config = dict(
    arch='vit',
    dataset='simulated fluorescence microscopy of cells',
    horizontal_flip=True,
    translate=0.12,
    norm='layernorm',
    activation='quick_gelu',
    layer_scale_init=0.01,
    moe_every=2,
    experts_per_token=1,
    width=160,
    positions='sincos',
    optimizer='cautious_adamw',
    beta1=0.9,
    batch_size=128,
)
Rows from block 7 of a small image classifier, named by matrix and row number. Rows with one number within an expert belong to one neuron, the router's apart. Each number is 50 + 12 x the weight over its row's rms, rounded and kept within 0 to 99. All counts start at 0.
Before each expert's rows are labels from the 100 images, of 14976, where the router gives the expert most weight on average: "peak at" is the part of the image that holds the peak; "responds to" is what is common among them. Only what is clearly more common there than usual is listed. The data: simulated fluorescence microscopy of cells. In brackets: how many of the 100.
# router: router (model.blocks.7.mlp.router.weight, 8x160), inputs 0-159
# up: expert up (model.blocks.7.mlp.up, 8x80x160), inputs 0-159
# down: expert down (model.blocks.7.mlp.down, 8x160x80, transposed), outputs 0-159

# expert 3
peak at: top centre (27)
responds to: magenta stain (100); crowded (100); cells: ten or more (100)
router.3:48 52 43 50 43 58 47 66 46 65 60 52 29 35 48 48 50 48 54 39 54 64 65 38 46 49 46 47 52 48 24 40 47 42 52 64 70 40 51 38 69 64 34 51 36 41 43 69 61 54 47 64 62 66 56 49 54 67 46 52 36 55 48 29 42 55 47 40 78 42 47 66 38 56 43 56 82 39 76 50 54 53 44 32 41 55 44 57 79 65 34 50 51 41 50 20 74 60 50 40 46 58 40 55 79 58 54 67 46 65 41 43 44 40 43 63 55 54 48 49 59 41 37 57 48 51 24 39 68 47 34 28 47 61 67 65 65 57 36 58 54 41 62 57 63 59 58 55 68 43 49 79 49 60 77 62 41 38 49 38
up.16:64 43 47 40 60 71 39 23 79 63 55 34 33 49 32 67 42 62 64 44 53 50 49 31 46 32 45 46 41 58 55 35 45 54 46 51 37 66 49 46 32 58 53 63 49 58 61 59 55 31 48 58 30 56 54 37 33 53 47 49 43 44 38 26 52 28 46 53 66 38 44 52 41 55 65 51 72 46 49 48 43 46 46 56 49 56 48 66 48 50 42 36 58 37 39 62 60 51 68 33 62 60 59 36 47 69 37 30 43 42 32 68 71 61 55 48 37 47 70 32 48 63 32 38 60 32 60 51 61 37 46 46 51 37 49 51 31 29 25 67 36 60 68 44 61 56 44 67 41 44 36 59 53 66 60 59 73 23 45 41
down.16:49 45 40 48 61 35 49 55 42 35 51 45 71 39 52 44 35 64 58 28 64 33 40 65 30 58 62 55 45 58 36 54 51 46 71 74 52 48 51 33 50 44 21 48 50 57 66 49 57 63 68 32 43 36 68 39 56 46 54 25 31 44 67 65 34 65 66 52 59 46 77 45 43 45 65 78 42 69 54 34 45 62 32 52 32 57 40 56 49 67 59 47 63 59 36 45 70 48 61 31 49 54 48 48 44 75 57 33 50 62 60 45 46 65 50 48 43 50 66 45 48 40 55 39 50 75 41 52 42 51 63 41 68 40 56 49 61 61 43 45 46 57 51 32 24 62 66 48 68 46 46 32 67 38 57 43 69 52 39 54
up.17:39 56 45 47 35 67 44 73 37 45 47 67 39 46 70 47 54 49 38 47 41 32 44 69 50 54 51 50 49 40 72 67 63 66 59 38 47 46 39 49 60 49 53 32 48 42 64 79 30 47 50 41 58 66 44 47 46 55 48 47 55 54 77 65 30 70 38 43 27 57 56 57 52 38 55 51 38 63 44 49 34 58 54 34 44 33 45 54 55 49 52 32 62 70 41 67 37 32 44 64 49 34 61 54 53 38 53 44 55 66 57 42 55 54 52 88 25 62 64 43 57 38 54 70 33 63 34 45 48 66 62 59 40 53 43 57 61 74 73 64 55 25 36 48 46 35 71 43 44 68 54 56 39 47 40 55 34 56 39 55
down.17:50 40 54 46 66 52 56 59 46 58 62 43 20 53 56 50 29 40 49 55 59 22 48 48 56 71 43 47 39 53 61 44 56 52 37 54 48 56 39 34 47 17 40 55 61 59 83 35 68 51 46 38 44 77 62 52 59 37 42 41 46 42 44 36 63 35 36 61 47 62 40 58 44 37 67 54 70 37 40 48 58 50 47 64 47 44 38 60 63 43 55 31 66 48 40 42 61 52 44 58 57 20 59 39 51 54 57 36 40 52 54 46 52 59 56 67 29 57 47 49 50 62 29 49 30 50 53 52 48 34 42 57 21 63 22 56 48 61 38 36 38 37 60 50 61 48 82 46 50 47 43 65 36 32 37 40 59 41 29 66

# expert 2
peak at: bottom centre (85)
responds to: magenta stain (100); few cells (79); cells: one or two (79); ring around the nucleus (36)
router.2:32 49 45 35 56 53 48 70 37 63 47 60 50 59 57 65 39 27 45 43 42 45 61 37 53 31 48 32 52 42 40 41 49 45 36 56 56 39 31 37 57 68 47 26 30 38 43 63 52 48 42 53 62 62 60 44 67 65 47 58 52 57 36 38 34 56 45 45 77 36 71 67 41 53 55 54 56 43 61 62 30 56 36 51 57 58 44 54 83 58 30 59 34 46 63 27 77 55 51 47 30 52 18 52 65 48 58 52 48 54 50 51 47 41 36 62 50 64 53 41 62 46 40 73 46 58 43 37 72 52 36 58 55 52 67 64 70 62 39 58 47 28 64 61 70 59 68 47 67 48 51 63 38 56 51 59 43 37 59 40
up.0:55 36 61 51 48 51 49 47 49 56 57 56 55 78 48 72 25 40 39 33 54 52 45 22 56 59 41 51 45 38 51 35 40 45 39 40 48 36 46 46 45 64 50 66 43 62 54 55 55 57 58 43 51 19 50 57 35 31 33 48 29 52 51 58 56 56 50 53 54 78 51 57 60 32 72 64 42 50 71 37 38 51 62 51 59 54 58 40 68 44 37 33 49 46 45 56 58 76 56 42 44 57 65 44 27 60 56 56 59 48 50 48 44 56 27 43 61 45 30 29 44 83 22 25 53 45 58 51 65 43 45 43 62 41 70 58 52 40 34 59 31 42 56 53 56 56 62 57 64 40 53 77 37 55 39 69 53 45 56 72
down.0:37 63 30 59 54 54 47 54 60 58 57 47 35 33 42 56 48 33 52 59 39 53 48 21 62 62 44 49 56 47 48 57 47 53 45 48 60 37 21 53 41 52 44 48 73 36 51 65 60 63 33 45 28 30 45 60 59 56 42 61 63 50 35 48 63 41 53 42 48 78 43 76 52 42 54 65 59 52 45 42 42 59 73 57 51 58 25 47 43 67 48 55 48 38 60 45 68 56 29 37 49 22 29 67 40 36 37 65 56 45 61 53 47 60 69 37 51 74 44 38 51 47 52 62 43 43 41 66 57 55 48 81 56 68 60 48 41 39 55 35 46 56 29 51 75 42 61 56 43 63 71 34 33 64 57 44 68 46 46 48
up.1:58 34 65 73 52 56 31 47 62 62 49 47 26 43 66 39 69 51 51 35 57 38 48 54 32 47 55 58 52 69 54 30 64 50 45 43 34 68 44 37 36 52 40 60 39 54 49 52 59 31 56 39 56 67 57 55 36 60 34 66 77 42 52 39 49 47 65 60 59 68 46 60 24 56 38 31 70 50 50 38 46 56 68 50 60 53 51 43 62 50 65 76 42 51 66 20 60 46 52 60 71 60 36 54 55 50 51 43 70 70 50 70 54 47 86 57 50 40 54 59 65 56 28 57 52 67 42 65 38 39 53 50 53 47 58 54 53 55 80 47 42 43 42 46 53 52 45 67 29 45 41 60 53 44 70 63 51 61 43 58
down.1:46 30 77 61 32 38 45 56 35 70 55 43 59 55 40 63 32 67 32 59 37 48 45 52 54 52 43 62 52 52 33 38 26 63 36 44 55 53 64 52 58 69 59 31 46 45 46 52 54 58 50 42 38 55 44 29 68 38 50 48 44 44 38 67 45 38 34 40 49 63 39 50 70 30 34 58 60 26 62 44 59 58 39 45 38 53 26 48 69 37 34 67 62 43 60 36 54 42 28 62 44 53 64 50 39 33 72 46 46 56 54 27 60 63 35 75 55 52 46 59 35 63 60 41 66 35 36 45 37 69 38 57 58 44 55 55 38 49 58 66 39 68 65 50 57 38 40 57 57 34 54 61 48 57 31 56 49 43 62 26

# expert 7
peak at: top right (85)
responds to: magenta stain (100); dim (100); few cells (52); cells: one or two (52)
router.7:56 48 51 35 46 60 67 62 27 44 49 44 48 34 49 62 40 46 47 34 40 47 68 58 53 44 57 49 50 60 24 46 43 25 54 65 64 41 45 26 64 54 36 42 49 34 53 65 66 43 52 40 56 73 76 56 63 72 62 68 43 46 36 45 30 48 44 43 64 51 75 61 47 54 63 65 69 37 64 56 35 48 42 39 34 43 40 59 71 53 38 45 53 44 56 12 71 51 54 51 56 59 40 45 54 44 61 46 62 44 35 45 51 49 23 62 35 47 65 50 53 50 42 64 29 63 39 39 69 31 49 55 54 54 78 55 63 56 36 50 53 37 49 55 60 57 59 37 68 32 59 63 47 39 54 57 45 37 62 54
up.0:69 32 66 50 58 59 60 47 71 62 33 26 40 54 57 60 30 79 54 52 59 49 56 40 46 51 43 60 41 76 42 49 40 59 38 54 35 76 66 39 51 58 55 66 56 55 53 60 89 33 33 64 43 39 64 44 52 31 56 48 59 47 38 25 56 24 53 72 47 60 37 46 39 35 28 41 58 51 58 50 64 44 57 58 56 56 58 61 53 61 44 37 50 50 37 44 58 57 63 51 64 44 65 42 40 65 47 45 61 53 30 66 53 36 55 54 64 41 71 71 33 59 44 48 51 34 64 64 61 51 44 25 50 36 57 53 49 50 54 27 30 55 53 49 69 55 48 57 59 38 64 59 47 57 56 53 53 48 46 30
down.0:70 56 40 32 57 58 52 64 57 61 45 50 55 49 70 58 41 70 38 48 55 29 52 56 25 59 61 40 44 46 31 45 46 64 60 46 42 47 59 49 31 45 43 32 47 40 63 51 45 45 33 39 58 76 46 40 57 48 36 24 41 45 22 65 53 70 62 49 67 46 45 44 57 35 54 61 45 48 47 45 44 56 37 75 43 48 55 61 44 64 71 48 47 52 54 64 60 63 36 59 60 73 60 51 66 58 51 40 35 34 32 49 61 62 54 50 54 35 57 36 68 40 43 63 36 46 36 39 51 52 39 47 76 35 47 89 46 34 59 62 56 48 62 40 49 68 41 42 45 66 52 52 50 32 58 50 79 60 38 29
up.1:67 30 53 53 66 78 36 30 59 57 39 40 26 51 70 58 54 63 46 47 56 27 54 60 49 36 37 60 46 77 35 54 46 62 49 58 30 41 67 40 48 54 46 52 43 64 80 54 37 24 40 39 29 57 69 43 21 33 55 49 58 39 52 36 63 68 55 50 55 53 63 72 53 46 51 32 56 41 63 38 55 33 64 54 41 38 60 59 49 70 42 46 60 45 47 54 48 46 58 42 65 63 69 65 48 55 33 36 41 36 52 46 50 59 37 52 35 41 47 53 47 63 42 52 30 44 34 58 48 37 50 53 73 53 67 52 52 52 47 40 53 58 37 33 66 50 48 61 63 68 50 61 37 61 55 55 47 27 32 35
down.1:59 53 62 42 48 39 21 48 63 46 44 49 33 41 45 53 32 50 61 33 57 48 55 53 57 54 60 50 56 62 54 48 56 67 24 71 43 44 53 40 37 58 66 74 50 60 63 45 60 58 36 58 56 75 34 38 55 43 40 42 53 41 49 53 64 57 68 79 75 59 23 40 42 32 57 46 49 41 59 65 39 47 23 49 34 43 47 57 49 65 48 47 46 36 61 56 68 67 63 41 59 58 57 62 41 58 32 56 36 40 29 60 46 43 32 35 46 44 42 29 43 45 54 58 39 46 48 61 41 37 45 51 59 44 46 63 49 49 49 61 51 68 63 42 52 52 20 78 75 53 36 46 31 67 66 35 48 30 47 52

# expert 6
peak at: top left (83)
responds to: magenta stain (100); few cells (97); cells: one or two (97); long thin cells (33)
router.6:47 53 47 54 62 47 55 44 36 55 34 46 67 58 32 60 48 34 43 59 45 58 60 34 72 32 47 41 40 58 51 42 40 30 34 42 54 48 40 28 49 65 48 40 44 35 69 51 51 49 35 51 51 70 70 41 47 55 46 56 62 46 26 32 43 51 37 70 62 47 64 62 32 65 27 63 56 42 61 62 34 57 82 57 42 47 48 49 55 57 40 60 47 39 63 37 74 37 48 42 42 55 45 51 33 41 57 41 43 61 16 58 52 70 38 69 42 53 52 26 60 62 55 57 44 57 55 39 61 41 30 69 55 38 71 42 44 67 39 57 59 49 59 49 73 67 66 51 56 47 59 66 48 66 37 38 66 33 49 66
up.0:36 36 66 49 28 41 63 46 59 38 47 52 60 50 47 54 55 35 69 38 56 49 46 53 60 45 63 53 79 40 42 78 47 37 41 54 53 39 51 41 47 40 53 44 52 17 46 37 64 37 17 49 49 47 57 65 80 37 53 55 69 61 28 52 58 67 54 57 48 51 61 23 67 46 55 36 46 47 54 67 58 25 38 42 37 58 22 38 28 39 68 27 44 65 58 52 50 39 66 60 37 36 56 35 58 54 43 50 51 54 64 30 35 53 49 48 53 64 48 73 37 42 33 55 45 77 47 48 49 69 52 48 71 61 58 49 40 53 56 49 60 47 59 47 54 51 42 43 56 31 40 41 48 64 57 51 43 40 41 44
down.0:70 34 62 50 70 63 60 28 82 42 52 30 42 61 43 57 37 32 58 47 51 57 64 47 47 42 37 47 21 60 63 47 38 78 38 39 56 61 56 46 34 46 61 63 48 63 42 50 46 43 40 52 47 54 48 36 31 51 42 69 43 36 43 39 57 53 28 58 68 33 43 40 25 43 38 47 49 39 39 43 34 63 51 46 44 51 56 52 35 53 54 50 67 59 51 56 50 44 67 32 56 55 50 50 53 62 53 64 40 44 34 58 51 61 46 57 50 51 41 49 59 43 65 34 64 41 57 66 48 42 34 48 84 36 39 45 37 40 51 45 32 57 73 71 46 59 59 54 45 18 38 59 58 79 42 40 50 32 65 61
up.1:50 60 41 61 42 35 45 65 37 49 40 57 44 32 30 59 39 44 26 56 65 52 51 56 30 36 49 57 49 48 62 58 49 63 77 56 61 48 55 41 54 69 53 35 50 41 50 53 27 52 47 35 59 83 46 29 48 43 66 46 40 47 49 52 50 52 34 43 45 44 55 61 46 37 59 71 42 43 69 25 22 55 30 44 51 32 45 54 59 71 41 33 47 46 38 50 48 40 48 75 64 38 56 38 70 47 43 29 50 50 52 45 71 45 46 58 28 56 61 39 64 44 39 45 29 54 44 27 37 41 60 65 16 49 63 59 55 60 50 63 68 28 51 42 34 51 54 42 45 60 62 50 59 38 41 44 38 64 60 46
down.1:37 65 51 59 38 36 54 47 34 50 59 71 47 37 37 56 40 46 31 63 55 33 40 43 48 64 51 42 63 40 52 44 56 58 42 65 70 24 39 49 51 48 65 38 55 43 48 53 33 62 51 49 73 76 28 65 61 54 43 49 46 39 68 59 37 57 34 34 26 45 52 53 38 63 57 50 62 46 44 48 51 57 46 48 48 43 47 53 70 48 64 44 64 51 50 50 28 58 33 56 46 29 40 62 53 39 53 63 45 68 55 30 60 36 65 68 41 71 66 60 54 50 51 48 48 52 42 19 27 48 54 34 28 63 49 53 57 53 51 55 45 44 48 47 23 54 60 46 40 66 77 49 60 47 50 46 31 80 82 51